A small CTC audio transcriber, trained from scratch.
Model: 13.4M parameters, waveform 16khz input, arch conformer, norm rmsnorm, moe top_k, layers 14.
Training: 6500 steps, batches of 64.
Data: trained on Morse code for random letters and digits, with fading, noise and interfering tones, 26041 training examples, 16.0 epochs.
Rows from block 3 of a small CTC audio transcriber, named by matrix and row number. Rows with one number within an expert belong to one neuron, the router's apart. Each number is 128 + 32 x the weight over its row's rms, rounded and kept within 0 to 255. All counts start at 0. Numbers have three digits each.
Before each expert's rows are labels from the 100 clips, of 14976, where the router gives the expert most weight on average: "top examples" is what is common among them; "peak on" is the class under the peak. Only what is clearly more common there than usual is listed. The data: Morse code for random letters and digits, with fading, noise and interfering tones.
# router: router (model.blocks.3.mlp.router.weight, 16x160), inputs 0-159
# up: expert up (model.blocks.3.mlp.up, 16x160x160), inputs 0-159
# down: expert down (model.blocks.3.mlp.down, 16x160x160, transposed), outputs 0-159

# expert 6
top examples: quiet level; fading; the character "e"
peak on: gap
router.6:124115188093095141082133135143198115149132176164117080138140143114137083113154164141230164137085168131109163186161149119069089164142125157112181113124126131105149145137097121081148163155159088157103170170110132143152143135111170163128097164129154110109179158119130118169112110054079103072090164057121181107156110102147125077079136133130154139119149129116113108129127115172160103158150094204138150116084102142164224141103090148062138145133149079112079096133081159102152145130109133
up.0:212164166139139158127071155095114043137163185117138172135119133121200118140157111104126142158105113153118134101129146098110074165118144101109151136177132125144142114072164141147160129157153138107137077149155136130140080185115167134204156183155135140145144166110160158099153154111205124080118180102153126168128128133147158128109119151162144117121144101199062151090155090165111051158143161111126154077120139171143135113175128065133095129157158096191140073159131055125109112145171159
down.0:083087100146157134160107180113124139152099118137119082139155099121114119113139194172145159149095120153140165120121094130140157150072155122141122102098067122095119184167086111148088193178138128128170133128173128112133103162100147176152163105127099162122104112147084109143072107131046104130184166101118092156116168090134108152017115087132105084131074127164141128094127181063143126161089121105119138141138110122144107102119168226139168077173127167103168146162101134204095142130151160
up.1:100157103100154128165106165130103110115133050127114141121137110161103145088100123134039167064164107131185082112101158123105138099110139148129125106098100095094172157059175117085085102190113158059094114123160113094168064084129094111125137083101096107134137130101159083090150088088106126148171135189144091130105140116150136126115131094076125127160116138120146141116084085111089141111060137068142189113142158117062061123100110181160108138115114130109106074160079080087132169096096126
down.1:110124154148095142148086107119151135103121087122105128112139114089151129142153097129121126140098100157096086097092129110105192138105144200139093111086109094102133123092154139099181087214098104117117146149105166105123188152087097114098085149140129125140182153155140048170145101092137160099164173137129092158163094172112106111120086172152176119130111134122181134134145095119113144085168125176035143126173104084110115161125099134131135094062126104183054124173045100085137102201083129
up.2:134122068102128151145165119109115170070095105113134157065100103118145147124114100128064158104135103113166090096054120163110128087172105148137150125107062104122187134075161115053131095139108131070071142100186135110150133102149085109128117113138116124100144132142134081135130111079130126105174114192144111128083102164109143141130153127084115164160172169119180128078098114144112146068086155097108181132104195096071103156113063119215134208113133134138151083138093104089093105126088122
down.2:122116127136079027126186141167045145219143105107116184106111115084099116111087108140144138156134155119149190113115209159146179146160084145158142148083104178112140113096116182060112124170155111112126108131124070134163100095130061088117110098149109125142163176119097171114089163150118153108163135080141159158163155134131120136170191175106129074107117123139119097108124138135083136099136128101106141125103082072190112119137092105117146173138137154126153126167122085098103138105048128
up.3:099116109123157119188139126133124163105175120090112134112127114133106162091079069146069178106124112129085079084105125124113162107139114149141175148095086138075162120091197157122090142147156112108162094057189135105141089092103090069160119094121114136140176132099122079081157056037133111137160102178143090143094137146116103170130156099089171126140143159120116099108115104086104140097076129115164162149146188175058094133150097122109107122082148152139129089165101102045161175126112146
down.3:131092098145110140197172171125087154129162113133107126166131162089148156143138101111072149165107128097131180044102091134085072173154141123090145084141176087044096144068160083097123148124140093153139126123104137131151146185137083096192084081082151084137158126098142162119128080052073150101137076093146079162168098115092150102154167107129182115086129157115101120135115108137088117059117158080107147146160130083167147215133140118151107130138134113167105113115135126145130121105107157
up.4:131115093089154159141083168099165113134074108101137159137137170132103143160133097102125137095126121106149093188124111162134148097123128110076123143085091078073192182098146162062088091139115175124098151072107118092148097086120111170119088168030094140170156131090128118102075081077119112157141070157143085186085127153109109143093097069098153108178098149150099089150143076116097105123128141047160076089101176122123094092102115117106136119060123123136131183157102123102103124128129137
down.4:109058174132174149108145146079081136130197104138116125133102111122130181098169076123163143159122114096134119077149171138136145120177159098173145132133161158134166129159102117073145122148083120096152081017153145141124083148112117178143158090139087218163124103109115152145082147145141093066144119071141177147140091118151114036097181142119119145147133144113128153116148120145120112107140167137162160121184126114163101178149103115118129147082128105184176139119183069154085095072157125
up.5:116119133113142135163139143089097146149138167068121123099125118153100140112106114128105199138150117075137094096098126121137102095111104131156111112065118143076157133107135104121074098134077137068099088078127159128091158068113058103096095131135111153141095173111080082092098068041100132203158137231151100115100069132131157171111111101065139118119146099167144182092140064095065159099124151130136167121145167142089095128145108133165123152112095148144131139149091077056124119128111145
down.5:106108134106142152110108117121096134175090110156108167103089131107148120068163139118114038125116048109167121109146127130075120150150163104184086133069071179108098154054098122098140154145120170151108126168126053093166151113179136128079140117087119121100122145119106064169087176088060113126106125144103115136127137063095124107155169137134140154149123150184087121079189147100123141116160145172132141149156137082135140114182160094113094157119093149145114060101170121187061099133102099
up.6:127113106109153169180051191091122114150112069146142169150149105116089124054104092090083133092121134120170049171102121128120192096127139163087114159117074104069145129132086140107137094113128185096140102086116161071128119110134109154089086123100098163104112137110108109094085092086181061103136085151142107170119166142072136140129100089119184114124121121168080098140125101098080127145077140113165192099102208136104111094099106152148154114101147125182131129131116146076070109124100138
down.6:090094139146191072171099151103102142140166135120128105133093099082112198080157090099131137142052110107107127055089158139174171123184127110162093128119122155111122121156158130039106159162112077102107111084166067150168071135123118110138141098119083163157071178102098181156074145130107121092168116132120161106159098114139148073131164174115119162093125134096074150126162146099118127093123141163067145117131099086171109101201116094130107125138131100162117077148162075106123098136117073
up.7:083187125088131124151150151169083152091120093097144147098130109094142183097112091132079178076107087090172062144083132103093131096119089154150148146107107138111167135066110108076090132096125136058115089097120168084160147079136068097149119089130113120173096165162138084093155069051129080138185142158116061145082140147135159176120162127086142116159140130118165135154110122131095160112095177129092153117130181167067098137132057135131141130146126097150145085133087109059153115130111133
down.7:125158115193115120101205127159070082163167123196114136097055071056133137050131064171154095122111141104138112117088155162142136114128118132150148098078188122161103139091168127113108108163111113100155145131126098158157123135092155092117137140110115124100217126075144160113116068113113139134143105119182094124194091147106082119126098191092192162146126142134143133112125160129107131101129172175052178159128120110141102128155064148114148132124139101147089121116168145170147130133084062
up.8:114126100068112128165141149148126130089078146152097123096113095163108127120091090145109155083122120120100079144103117155145097091155140143178101141123105101117212166056111108081090087114114131063054078098147161098102132116165070091136134064129101131132126171131109047083180076066129126166150117176119110164102128180152129180118084105099168134135134142103116142125115120126093169074090170095153182141167164135104120122125058133130126118131070122095145121143126042066158135132106134
down.8:117076106183152051128104113083093192103149108098091164149130178067133131137104112148131078187132139077113126088129134192124125081174098096201126128131117123109120090107120131095176113141142112136182081176121119135185153100165120197129125144115137105087137110057141089188087084136124085068148073151170183131196110140132154145154158138071078156083134103148117096084147121118165131092124118094132159149147075112145156106107118089146161097085164156146128165128144080133124103132083116

# expert 4
top examples: speed: fast; the character "5"; the character "h"; the character "s"
peak on: the character "5"
router.4:136073131153112107133150173138120136130203106080129109139117092167128145114177089172122155108097139149136131057086137136156131081156120111119178171154070154083147125134052124082137102111092134080193125107131073133157113187114135176100149123066131125124091117072128133202123089087142113096109086072125161179089169089144170181143121073082095150126136111157174075127134123161149111148111148064155151134109178160034150095111143137159150110143113145102138127125159127186140090109105098
up.0:096063104141097165175144174128154121114142064069117114113176135179074188067162137148127115105115136099180143180107093178164156115092157113073140133133137095063123232113081138128148117163142190113173150118106084144136124113104146142080142117118128102117090099062111122133105129123102135119140122113134158152153167124096163139106171073094123165173113150102141186185093113102145167143114113096190138110091095187127120108097149120169160117112080169081119169101132145132053133108087129
down.0:117145132141147136093047121142138101172130143119175132178175179125114071120124172066164088162146135124091186107142177078119113175111115088161172119135108134121125142149111173160117194142119087171145103171156103125136064166153173106143118119122158168142122144097171164145122142182122155108143146086087086124153121091157140098183102120187111103137086164120114099119122184174152116203115102110131125111175101117134135160118132138054102068130166116183108105139223125184170086126162097
up.1:152145146142130099074162094102119096169116199159080160092068057115155158164094107109087127069141145139126076074117185112090108104170100161175134133129076165134155142085184070107105119133110118122129113137163092120161180140145131114127133116149159169103136144157169085103118121088166119062181154216150110137126195140153106156186146141089126109132169115094107101133128102141101128102136154119145193169167145181085097117149120087109115189129196106129081099146101110092168148145122152
down.1:125109126111162061106139138167094227102054170161114123144123065079158095087129138088100095053137173186145119092145119145107149129119090127119113148118152092113098102117116124177105102176139123198059129158137170098111105110119119169085094109136125120097142132159112106075193084115154111159123153204163128125120123179123112088125141119144161173136132103116115175087156113115178135125140140103126124152054173133147082124152066110116131081106070176109146053130133084123167107123091123
up.2:124160117105180055122101125130067130115105161138126139126107095104121145179068124090076165099134063190146104107097129145083142094148114172119131109087113159162185061113123203097124066153105075118099080132160120089148134104117098102150140114136087144120115178131125149096110128091116101098149173154115085115075103187125147128174154159099134115177121200154140133120139087131070100108088167115120167127144171161091094112173059121136121131124136078126171138187075090112152133050144148
down.2:110124093130137132127155078114071149096145145118122129075152162117134169122130093141078088144112100124153077175149087121101101118107143109128088144124179128134146108130168113096130107121131175133148157120090145134106209119088129170203120147159124143161144084154185145129074209100113113161103111160183150086120143088097116143094116120139111159095177096129133121086162085162122189071126125111157168135106148061121094146135088090173135187086217153115150098114169054072140129168186080
up.3:127118123086145087088127058107101101183112140126087166118054060114141150153101091112083161109141092178101114112103177091113131129232091131180161119102118153149126114066157086145093106119130118144067099134152126085147181100125088096149137134140149161067168155196123079113142113082179123060149120149108099098104151173123130143141118149110132098126183105089115132115107095175095127113149147129116145133143187139082088119168079097141106179149173115154111073164096083065126119109145147
down.3:155131130119083054107119122149093126153156187141109160151099109088131133110164121165142098142149131125157125106172136119121073146120076133189099200091162126176139085109157092195068088103136103205076116178132131156096167135126122184172134130120169105128148157154136110147068166083155128120077116144090145110149085122109097137156108161116127092123206134148110150083177070168122096095121112096093167142093159131160156099191074114190114128156088191135147087148157079082128128102125109
up.4:162129149091096115104073109118101098149081155179109117107101125132166131117138107085121052104168094151110135102184159123148111157127160144152125198132120167137152084119153168100094082109080097157086087165152182108116084139199144125145148100145155167140109187111125127093078125127127129088127151169097114128086178186102144126122073160141082189072143102170134104113096085139102071125097150094142147111128096099145137108166144088155122139143175051155101098140120019187159116137115164
down.4:127153128105125162147091121136122133122181103090099165119123177183101154151117100216154105146108103082156112136093152158144124132152103117145109138124207123113156152111130101114199154104098133105164107142075150107099132173112106146087124191113158095158172074130125093102139114118113096143095100189234139123081155144156100130112106120124109185146142063093130173127171152182099129129162035132166096109144132093107077164142165179172160097062102117113144114095157109124118108205141139
up.5:169142187189154152132129102074150138141176119116174086099124093145166175083168088175163132145151152169152158113113149165086165111152156074165068158171150133135122181120126100104094151119072133138135134104085092154112118153107133112136219125145148141119076093114160133129113159111124095135152109135142130121143172107157223136193150181182107107123147115173150092136106145146114111153158165108137098177148109056126119176131157164144142128230089176074090159116152099131155118166142105
down.5:121154131141161178097179132080151115191146171104145106141142105111069138121162128144111137170145085096124158123099163123111142124138143143145171126097115123151188168163105120079146163191080084120156146200137037145210114130123119143125107138113138084146163124134136092107081107117098136092078122176114100135097105085150182077122168102155082083081140127106110142157133168143114167134144108158155137089160171098016059131112159130061112136166121111157138102135158125080165133190144120
up.6:145141132071102049141120111117103103139085158094117149121087138075117131199068106105120126131176049126128064074112148160104094068143162165170128146116100137138158093085125174093091093143114096102082100137173124093115101115172093116151122062117134132129167174150162079084155083098118123072147146149099089092075095158109138124169121130105138164078134172160111120104106082130104106088085168095106166123098188118060102102132082135106104185141138099150151125129081098099171145084119149
down.6:143179134110130146108113097096129150098151194153139139085042111093125130146133122145118090157087100129109102086145127139124087148106147133139124163090182135155148092096165108063109108139070152091116114124119146106138135122130103144168128162154149075154148085145135100084147124066108099139070129153131120124052152135124147086133117156126156167057164076134127138091167143172110108084118121149147137128172191053089094179190082064168113122127157165089163091143103075040175119140155075
up.7:180109168138132152125107151163127105110171124157168071156120098198162139100148105131131113179161140182090132058144165114140130143155096098138086119125138171168121106148177136088139127160073091110145110146121074154112083170129140184165217151132144151111079117122152133145115156130138101064132149132144165153064149130155195126129198085130113109094159129130162129118175148156159081167132155167167107172192133073169076175101162090118108136129141132111170145124165086131207132077142088
down.7:107148123140179141123103193133146106140121073064135085175213136193129129067165124114117137173160119121102145151109138141142158166111102096128124120130083131107143156141105123121134131148104112133168110174112065146139135127083162114089091112160091141160111164072149177174145154138080128128082098121124101147149109127168098101137106096146118106154067177103154100213065173145079169165146079130146109106120072141113075165110198131040128062150113133165130168149186159154117104151141111
up.8:121084121133156126127109136109142182091083103117107113148127131178112123128102127158160130091116121101156034106092172133184096115134145157063113178144163064059104148149101163174153111128115171099139104124101094113126127124093171126101125183121130091126090106137073129125133140153065177145085119132103130211082123160084143118100117138068115149249085158118174155148159130140128141168109116106124116120087157176128148073150162189148160100058115112124137164111104158089075137139092145
down.8:150157181154122102115101173143101168186107153141137126144100129097139116207099157113156058106134081137157149090067126136067123122120140110128147145119109111109149161142091162147120131092201075163057105192176177117167151130122139130107139198134185102118101146146138160152107090169157109114132078096149118117173126095108139152166109147163116160145089144164128168167100143138081092137118056127141095122191172135206148113116058139132102147136149118151135064099114143179159114160207131

# expert 3
top examples: fading; speed: slow; quiet level; mains hum
peak on: gap
router.3:144046165121132116107160199143164141149164139131103109157153116074144107129129173148141105172102160125150079128129144101170102087154081105100179106187183159119106130139089196165181131152173128143152145114102048168109099101093119214143096156068146111129127088087113185113150140162103177177124099136090197123114105129180085153119088161096132107092100109092115118157135108155200127110196143130107171116127092141158128192119127103100095109138095106105110140168132169148153098098156137
up.0:096140144123155126168174095121108187079109134121104157125106079126135201102108061130071173141143121132158136117087127155119126089080128155205094153129099110114161135091133152053095076133113123138082100110155138082156171079109063107156115088141105143125179164156115086133155113070163115155140121198106069120119168159147145129201117084104158163115170146117143103109067127130095141122103174080115166090144128102102126126147052082197138133119117131157142096124058089106134174147105127
down.0:128135147107186088125131119137046110066112108141173108137131113141116200070115058135095159138134151132098040109098159136144159125095104216133061127098107138146103151128144143053134190158080121104138094102148110140119159131156128135095136162148167185144088125139125106120113121113148089200097080118138180166133155135160120097154126147145167114197087125125186182163100097092092125144064123109118123154153117091094083207092119141169102124124133149187164138151143098149112115136106105
up.1:111126112095134142144123109094080131096091104131066151106084079117145134154095075159104177086128117151114081103086129123057118078117098178098114149145097113095185136081144127073073115106109168115112100120164154104145125078098089052115136133114117128101110165112133058101143103073147085132147113199148058130058153167139106163134088111097115140146134124130133160094121086091076127103101163101140167146090201171065112113121110075167079095127110118107109090139075133087107158126112181
down.1:168172125118157177112109130105061137105122132168114140173148096119141090106079137123127142157113124138116112080103186165057153090119096175141118037159109134164194132169130124154154148156114082126124053116182138099120142132175135141109159157083079147082108098077026109118190123089152151163138161120153110164128107110165133152166124110141180115120086156132136172115078148098115158143152099094075172181119109122116117151148043118115093128115050153116097109172140106159160141112142129
up.2:124147115116119176120165113132120156149092111133100147145117127152114130087121081132047167082134122111158074125107122145100134098150083154113095125167119100054180160054115099067101131106116165100110074092180133100133103092092058098097101115182098164127134156105151084090125121053128123159169132159166094139059126161127139164139106100055124135159139139126147134171111091156089131105106132093117168072156199151070095115134090158148115111135094074127105123126069093071158098074086131
down.2:160080140113098135149097118145165146204113128124174146111062144100078187116170130122137129110107152196134093094092074160167125101111175130153080138162109126194102146088154130159156088160133125149100084092121110150148114095159152077118157091166122079123180208176078139099129129167096127086142155133107127157177078110132078104149153138165133137112090193083181153167151168167094149164117130072169120150150129127133140101128147112152082094110130180142056184162104109088138085140117145
up.3:079112076093151167165162136116153139063062130101148115114124135178124098125068103094088132147141145097098086121151135136146110084094178165166126180134112113112146201094175111104076087179144145097127129126158161095120113131140080090110122073105084115169143148104148081101166102090075124137144118150183094122143052160138103133113118084147171192198105136111191143138139088103062157101120137066128156139107142118097095108148086157136150112059070109112146141147090115070107157094125148
down.3:138148080088162072133180101144126128107125039120111111129204105092112127111131149114089157156125116124155102162163144142149144089155084152119079108085133150124122102127128182129098169115141067146119124143108098098116106088074081107093143178099064077140149160176121095103120107084129170152146093160128113047166154091114123155220157090111125062098107174095174130119100159103101169107112084088059136138118072080111119141103063110122134179096122148186124117150147140159112125162113132
up.4:134165136097187117156171091111040098131162164127148113095062117083127198140101093095105172117200115102110094119107165138132073097151098192192117125082074141133133120123160118122112090188108130117098095134132093097136155088079121068130144088099108116110148154134162112073185146117088174163191138166120114142082206118142210136150153100091171118105177142082150119116103132123107108093118144098106144150138118100105088145153078147139069121152159138124138087178107092127151142142159117
down.4:126119135124137091152096115111161137088105202168116136150150116090165156137104137177131181068117145032111126165129083169113131115131092133096165121187112099154127172118141108127134139152163157107114144115133205092081166112097129110081130177050116108060097091197103155123122090098090115201171067101087112100094143160091116194098104131114160107171099177149114116114160127116151073103137085097091110092128176102145130126188070135154150159062138131098151122108142133138157103138131143
up.5:099143133086113167137118159106132164127108120107109148115085100152127150120112091165085128103131111123179080100087113148104122074083114128121140199149095085110173164112123130119077083127095136060131093082174128116139137087151122070137128118170072161131097156128119071100123061068132105171204113187130068143097118161126132160108116102087172137175146149125144178082092100132067126091133158097141179114121173125086077094113096115169121091123102101131131042147068147094118136188078145
down.5:131127110140179116120115119100029136091113144163132173128150121139129148134085111142115232120118133134147092178072109167100182093124081152091083077150105201211153142168120178134085138110089106087140110084171119131151186144201109157137156106097117195144151111134131109119157113103138177161130138096203176188098124137137153139103127135098124162153131159147056169084132175068151115113112155078143129119137107142142102138159166129142113139099144068126133100171134102121170147155127119
up.6:070147102145123163144153110130131204110135071129140137102100092146092160136113113143054162095123099102155088124087155161063108099123088135161118156132110113071186133079107122100064143143117138113126108105167116091209110072111102066118111084174134127149151158168125084088155088068173075135150144201147115150081148139135168172142122081065156147165089152128093143117140085143113158073085137097132151083133157153075091130123085133125130126111174149105121090177084093079113141126130168
down.6:120138150129111118128133108140038114149116099080117102203142113104089189067120128127080184124090162134100046102085108125071101132098082152080111113163116199143143172131099134085125087172070095087132160079154117094143109107141112148111182111096089145132127094130127128146137116123165106147149100160128111131168112104146190150120143139134134116140119143106140145151120146096110125169054135107108079197164099102094110175058149182130091131139116137221130131163118122125117044123079097
up.7:086180153056129146159114070114138119053115090105150130133131110171099133183107101129104155095160124131153096135093165134089108099121102137114085146179093104108168152086157121120074101121148145128076110061162108089162151089113075109102093095130120135150088187131105090109175074086109153177147136225146062157141107156146197178125110106107141128141151118146102114120122105145071161124142211119097171127129189163069079122091081181115138111116118135160155114114104123102104152153124146
down.7:101197138057168044177126081134079133140113126154085122090133102140167177096083211139093124148085122092127095187106125127114134136095101121083119153127116159094101179092170122104132114152125102141070151086098120111141087099124104120126120147127101142132144132112169124141150109096179111171160124120138135116103144121092160140105098117125141071172121140192155130117134143100105118061150144021086200112121128099152098128181048140133100177143120152191111099162115089112110143188130091
up.8:111181127117149120138130086078126096128119140140169126138078103176140147121097123106084193107150085137129064094094143167087071084073107152156106143137107106105162129076163160093102128112132138078107091110138135092152150066126070088126138084130097163122155172143184079087102076091125151114194159179162076150075139157100154147163115120085129143146098175125114131097095107116071125100123149095088155128127194174075058111135136140165133118087124125136184116187057081089137132144121152
down.8:125132098071163132176074123138123110092138115237135125162139105093156146126126168157121107126103139058085108145191094118108163160134077104107124074159113079139120122115151165106141140121104144110061111174121105066113143111147122141147125154082136161117104172137121091096116096136088069153193095128157166159089175172142114193112143085096174092184135120182196150102091115107108094125097113066118175128101138132087169159172130104091124181157117168128111180139113121120131115180082171

# expert 11
top examples: reverberation; clipping
peak on: gap
router.11:137115169124123119135132120207106065156108162122151076115109146150157095145171166150051127112117152177066111069121085145136114135157134146140172101186104158122110106114061141164175161098123111133121136155096132098093114147084133168145117137043166094129108126126173255161177133130108143132142143157121137125149157107112098061106136120089138176094142140146105085123176140174194137164152119104091059115141079131160208128132149097101179125137138154085125145117102116140115133141142102
up.0:191098120158112091104152150133119187099104090117088127139122094122132200160125125081097125091136144159156067068060111158049132125100088133127095201187075132153145124119109156098119122127152154125073165094157076140179157125134098140123131138112121174163120204059105095097097119121156098121157208151133120157121166161124147152170110140079140102162105102129116123112136098103107072126146194112099163126096130176123142090153092145145137119145164095150124075184127085096137093087178174
down.0:140119135095156154064140085158107146129120155097139226139173168105145131127163173125187163158105135157091083123150123127131135150188140105108065143107220122092127115104146180139100153082123100123077144110101133130065131089161169142093078094155163138099105107185122040085159139122171133098137161130132114095066122150118138068136111150134093177106155096126104155124098143123120122184144094144049119089123151078135123184102147071139114116131085098164169111122149065113129117116128082
up.1:123182124127131120152111124111117103104110122055130153123118102130140141159113115119093128123145088109151088100113166191082112060120117110136124143139092086114143140074173113102090071114107134068081124101161158075211154112096068081117137103179100147121132170117142083117109099068157124103149124168150089140079132170117124138145162069105127161158112124168101138102115107118094102130072167141100176048121172159093081112145076186121132139060140055103167134147082081076139143141076162
down.1:108109159104126204122085144127135118165130133193140094113181094115168125174144172116181148119128113162158110100105144119114099126064159091153141084180198159124154111099106108116123075113110098111111134156115154098074153135157135108134186168139151156060069097170125097097135093155141075096134101111125081121149107113113075076043101151086162138179109070162127194092083140125117123157092136125136142131142126108167123116143101139159172161111159164098215156119132103092109199134174098
up.2:128124113092110101093108145103100141196094151109042144164112077093103161129094144076095161095146137122134119145080136107079150077089123146094077149087110089125111093132090110120124117147159126132116142147171152085135139074093110151127123134126110100097161199135087134124085091122105087150126092116102113119134123154119095166077142130072182112143099117177093093142101073129080135142106163135127147074087138164131136090103129137084117206044122085143077156192072106085091078093100201
down.2:122112161135107116119131179127141096149138147117141137161128160168100111165177098155127067112169124133132088154172122146125105164161157110191100068138176094112197193204141122054171180096111120124185089169086109174160134112162091127161134121166091059138133085179123138120079139072054129088093116123102164080067075105138111153113065130133112118104137126119120109194165130138150109128094147085117064117141136112168086088130089132139105104116162141102115151071160166143150105156126117
up.3:170095146138141110106077122119114119151108127077145141148091141123110066169135131111121088142142062156122121105136126193124084117159119086107206133175130100112159167123128149112106129115075155101137060131116118149173052138139120116101146165099085055126094163149100154176084149143074113129088120125146117129056134158141158143101104166096109198154106123176038140161205117133097105141110130114162157111093120121164146152136112187099096178162079050107134149114143049146128135110154157
down.3:048181071118157189132093158184112115073137170100113071140104116138123163128134167136135130176133136088086152098111142107155175129138167169141120100134082133133120091078138150140116084198098082115136115135145122149096156187079144082146120121079198113170138115106148104103125147138097140119141115089091166153122117103146144130109138155177140087087098140115178103077154152095168118109168155223141085180172149122142103187096168160118105150085081115097153129121080076132155189176109120
up.4:144148175055138143136097138083153162130144159154102126140089124146141130125128077167090131085174095107154098135085098157117124108133119135146134167117124070123159123076138119091130104124128154112110106110145147094146148066154078105128160120132120180141103189152130118077120075034130083151155106158123117145111128178097164159145074151115145145130097134155090175147133090178026122120083165065135157106165160150016035101133095143155155116120106100156138105128131127051116134118123108
down.4:139106105184121155160115172108119140091101144196105169131110117151089127106101103138130135102129097158141130173122175101064151164141084055089154116115107040117130133144167111160143138144181177082146192078104101131145149028122118153098121130180125100122112124122154103107147166151133098164149100113133109135087123083102119137134142148120055046127133133112094092145114126109139116091100174195124170116116047127155131120099136101145191189186075117100143082129119087122157177099105094
up.5:094155119067119149173089100131139125137118110142112161111105124187132148182133095104107148099130102098156056088088154187094146076132108149161108158133081109119197113068169105095041108156084100079116126105169154092122122102158091133146122077160113122146104164133100072068101063096136131154150092176181118130116146179159142136125124088096140159167108114182121133134104079078092102114134160119172169112173178155102114130149102160119163088116112078094168133162069119077138156092089136
down.5:145100143167153139179109137107135152096122117165142166122134081136112145125129142143113093121148127111124104109148066129068116098115108130129158068089142141159135147123115142108185112116062156121118072092203132117100176085096153088133129093137181087066094108107120164124191123133132073163121125203137072130104088085135130041079140120146171164189123113188083132136153091174108159182177123155181146159167151108177141169168120107142166164097168207097174160120101133137109123159137121
up.6:099106117063117124166131137108126137151119131084079142113101121103124191151135090095109161130120091085113073116104155113061170054113093132161117157158074148109138149086114148063079100140116120075116137115170161101112145092165078114143102100092159076143143197126134082059127073074143115157118111216095110139096161170120156172117120104152125181088162093144099151127111100091090087114140169068152145124094134139074118102109052114145135110127135123144109106148106091080101113072078107
down.6:119140215109115146128089186156151145147133142157138176130133116131152147165109151126130114160119067219127098091172114084139070108108153123156170091162070197103158118111123122182116121098118131133106076120169076089125172107166084138127114115152105077122049107121131154130147115141201083114094183115157098082127133145201134115101123092115153095117159109113143161149107121113133094081088124132192129174177137159118075138138104131138108097130154115108165073118138205143150088090117199
up.7:130121106078133174121081137135122154143100139134127136172096061117134123137107060106071114106146083111145097133089119114122106090120123130141099172108103126115128116057100138069095099123147163078065103106159114072109117119147037068134126084151130121101140155131121059091170043028084093134118135211156124106150143188122145151151102124125139152150152094116142161124070092122134114144070189082110149088117171126081090140158133110112142128121150113108142079133106122076179104142099126
down.7:141089098134117109169099145134132180177120102037145081140126089086117130071098102149142084122158130130164182137147125137154182206062092097078171128095134141119110156114107167135154128134140150122173117084114134076143160073108120126120128126133126129153163179068153113104145156141109124144095148096095109144159123142099101104101136118046168079133064154104135117110078072168159145086207119192129138109132130152092178128092047121130168195092173118116123149169114130139121153153088163
up.8:145137133114096140118094144170101133072126096086062118183079135135142136100119088133102163106116093098150090090082162155110089064114114126144143155157095097091156172098169124069125132106124141069104107085174123103148113097155051118082132068108117126099120145072113069106122095061117105122149106129184064157138094168125132189161107069151131184179085156170095137124137141154112164108089153092129158089093151112055081110113126168164114144084094095098155126109094132088117127118072154
down.8:105109187138112135116098191085151138134119148165168112136119102129163145137153130155164099125114117141140108140146113130125136211136149064147113128127143137099119157174129108178149134118096083140080143154118147121067114202130153131111197183122168098059109077129127131089111129086114115159087137110117103132146100115130046098067096175135086129106106109153146108153168162113126113128085117101110079034117113129122109154117195177149103138103113180181220083110216102111115148141177139